{
  "time_shift_ms": 50,
  "head_dim": 64,
  "subsampling": 2,
  "residual_init": "none",
  "warmup_steps": 280
}
Rows from block 4, named by matrix and row number. Rows with one number belong to one neuron. Each number is 500 + 25 x the weight over its row's rms, rounded and kept within 0 to 999. All counts start at 0. Numbers have three digits each.
# fc1: MLP up (model.blocks.4.mlp.fc1.weight, 576x192), inputs 0-191
# fc2: MLP down (model.blocks.4.mlp.fc2.weight, 192x576, transposed), outputs 0-191
fc1.183:531551497514505497488536514503481462547488530507534518535504502491472514476511493507445528487481481536489505464536466498540466516490537493502457484541526491474489479519511486509526491513521478492540513470509509516490460505509497540496497428526496485499505523527513485453496482504480468485519483515467508499538515481509512500474506481450477517480495536520460479508495522534500515491478486535513508538495525517505440500485516540462514508496487510468488510485506492489522476498522516562460493508435477544513558533503458495481544542463484540496508499490529490461506475448511509470
fc2.183:500489514483511523485506529503474459466512524541472484519508480509512517526542512455560510492512485497474492478481502490505505499476492475526453484474455525527467452481507483475485496503494504531523521475478490487480505489484490483487488529536538464488499483462512520498543480509541502493470528481511524468494486460482458544536476475487561500558499476500496453517514512507515467507505506519524460529484535473526544527514485511543506481496522471529498460484532495468475493507514456479475514533482507442481489511461523509494489456489485477527508485519479570518501509567516492518
fc1.184:512483494493516503523499471525536523504513457499505481471592482483513504526491495533458502529490476508500487515487495462497484534493514499440541512480476477491516468487503496488506519500494565494536477497495485511503498497518539514531478445492427512512483497501494532502512496576528499510492552510455523535501489481522492516496500517484509508526516520523492535508513474523514498458449485525453490497453510478570456517486476510537501515509539524503519476529501514463495494523505499512476494505496498459499499486543463512501519499469489504435490506523520511513529471523523468459
fc2.184:509469492525505482465490505519492514552473491486488493505481512519519508491493527528476507476470521487515475450486541489513470506471474468530479484480518511506507518501510498524465505453522480496482501496464489481470504489499519446517533473502500474486461503480473511509466506510494471494529466494526462580521521524491518543529518500493494599501522504490486463508444475506514516529494501499494532522506508479487486485506512479496489499523507509507468522509500507510439504535462507508488484481510504449449466542597464514500494471505493522506474536518484529508495478553520525472
fc1.185:476484454528495491490505498510473466433530515477486527519509525512512447563476499579482505495516498526479468514451474525460529454504551467489503534506522472496537497517472477474503496500524527515497510515558532477510487449534469540475511488514475546493481464487493560499493482498521515490507511517531494479479477467512519477441503449481490461514530462515505502503521514524516503495481478515486516496508508524490527537473490530518481509477522486491528483528515506468501480485493512475521504529493509502497490505436497515562497504508486537436493503507489499491480489506508486489
fc2.185:439488478531489476463525525535504506489515535478543475478498535498436472506544544473462483516506482498530517519464516500496515504530517462504495535495471509475502508494499473486491523470495523479438540485506515512463466532466528505459503492505528490482465525511518467541503446475490500509484486472500499473501480480509515438492511545463488504489493469494525523462523491497529503512487441542536542538538487476492519506509500508490485529482537495468519539526454513512481497502525497470497511497513529477545488482475497531508508526500531532513489522555504469509520507522457506518
fc1.186:479461503459448507500502526469475494504512477473487505496470532496496499508493562507437487488496522471515492449467466478520481503475483521510491508459505478500504482514472486526458528468506462529493510514524502490484498520495469513511493525459550495516455524477529508490487487463496433464524492518507518516496544481458530523462472502500477502492485480545477522521497506519503465498500518449499496523503496485489461478497504500548468489508459509521552471495483477509529552516526491493483525470468566530505541510492500489542439465512486512483522518451507505483510464522479513485
fc2.186:490556526503483490515495504521468516532524507504495494499515502488468491511493503480554470483517483441502508481504484527476516491482470483449497503489464533498470486536534505488519496462495513523486527526538503498493458466530494510508539499508535528444530487481494492508532471548472471513467496497469500491527465534432471507453465526529481458506495463467501494498522483508483493492540474512521460485492531529502491558467480478487531487532520523505497471544493513481518484514494484560444470493510458543527506492498511505483508541483471485539463488509511515508501528505462537530
fc1.187:503494507474492533511511508458514475502554475491484492492485514522511472526526476505504458522524485509518425526494504493493458494507471486522527489497465484509486486496495499524535477462501492478506509504481495559538457529522507523478569531476474529504480482484518508481580498536547515496517523488506448491464498487531487475488488463496501519505508506515498519501524477519494510498502521465524517496469495450487517524496504558457527514490496474495492527467520469481484495483480524462490433553425462508491533514516512534510513524496490497471491534530484496507511503453498536511
fc2.187:465490532503533457492493559531488529552471507496550496501508448503478520490486484469463459495490510521484492451490531468527491486513505500466432492487498489476472521542510505475442489489503514535467503471508507458498502445531487515481503511534514471506498529500477493480479499534527474507516500477503541547476482478492523533505512506476492567502529480476478513502474480479484505500475506499537468498478528535518454485514473503538481483522488535499491489490507525506493515493526551525486509486514519529491492501579510463530488489483528512534472521534521485457535512518533499481
fc1.188:530541528520512518481503519507517521511519512477457530461506503490541451520475538545509468501501532523488491520523457549509533499499512503509542484529530501524459460480499535522515524504521515500548501500512516485514515511527496481492516507522453517497446462501472487464522512530524479509486494477440481468460504494470496502499497481512521500497524501512481529495527458479472490484490507483511480513473455444515482499493524489500529502502457512529474541468514474525475477473436465438522479513450471503527537518482497487543484517518535491476501482487506527507522476469556475495
fc2.188:490495528456523489447516478500498530481512559480489484503526492434483474503488474489468542485541527537537501523507497506523498524484508544508481535474506506492446465497497518500533512513474540487486532505534520493529499508487467516514525524503482471515518559513495521522479478504533520476462479524523511450496468528504472495508487525473555449518481504540496496484501498487524486500514502487504505538471493490501502548490447524496510506421515517508508525536519546518518509486498507498504496509513504475480462463484515524477538469518530510537490461467475537481542446495517488489
fc1.189:486514479500502510493534539535496493489519500510499520501496545498470473465513482499539518466470543537514460483514492521518571477476516507497492471493525465504522474513495498516509460477546539510510487496451479514527527479489502508495504495524519499475536522519497469495478513547539496464484500463538551521534513512490530497498545494476492514492447497488522491476479473497458481552470508469530530504486491489479499485513519532487515525507541521468480471528521404514515473488509463532510514495475494524482504467467516511512487511511521505483507505492488477485453435443526526477
fc2.189:448458504477492484517525520490486497541494497482467472520525488496511523509513505506427497540522454482470473515520497468491490493481487539520504501499491535560462505487507438492496508479429500490485531524531531524475538539496483526475464489497498519512478490534505481512561483449486505531514544533505526484474486449519484483519463508508537482467511498463501480499464506528487472487520534488493512526524520501504465546509482481556520479483507471528459522485528545476509489529500505500471515527513515503517505491529459517488478526507479527505531530525498547495521517519494485526
fc1.190:512495466513464517496487512518498499489554501484481510503501491507504452526502454551521493516572487544537492547470463529490501510474530454501530543478476501479520467523506489519515468495501528473525479508490519509490476500510477504463514498496500559500460498505504517497516531509498495461530515519494490491466520451516510461477494467539501468469506468525486522514523460501499486517512516479537506460527489482509523519491474489479516477518502501545541528483535508541506483492501534441517456532470494506547528518473533518540523515509482488463468539511462473485513456455508496533
fc2.190:453525516506516477492557528514504515519482538520522481532495491492491506492526525469490464519495479462551516502511508480476473465531495528488484541498507512483468579491473515510474494465554497494472533512514488479516486497508513474496493504535538526530500516528507476512503488521478472531480473454468518456504452508485483472486555540481499419508485496488507487483483503479500514522459464497519529480501525479470519477529484491487524490520497541509497525496538483566521498488488525488476459485494506546488518533442525546497485490494512512507480502513508478512480524434501496508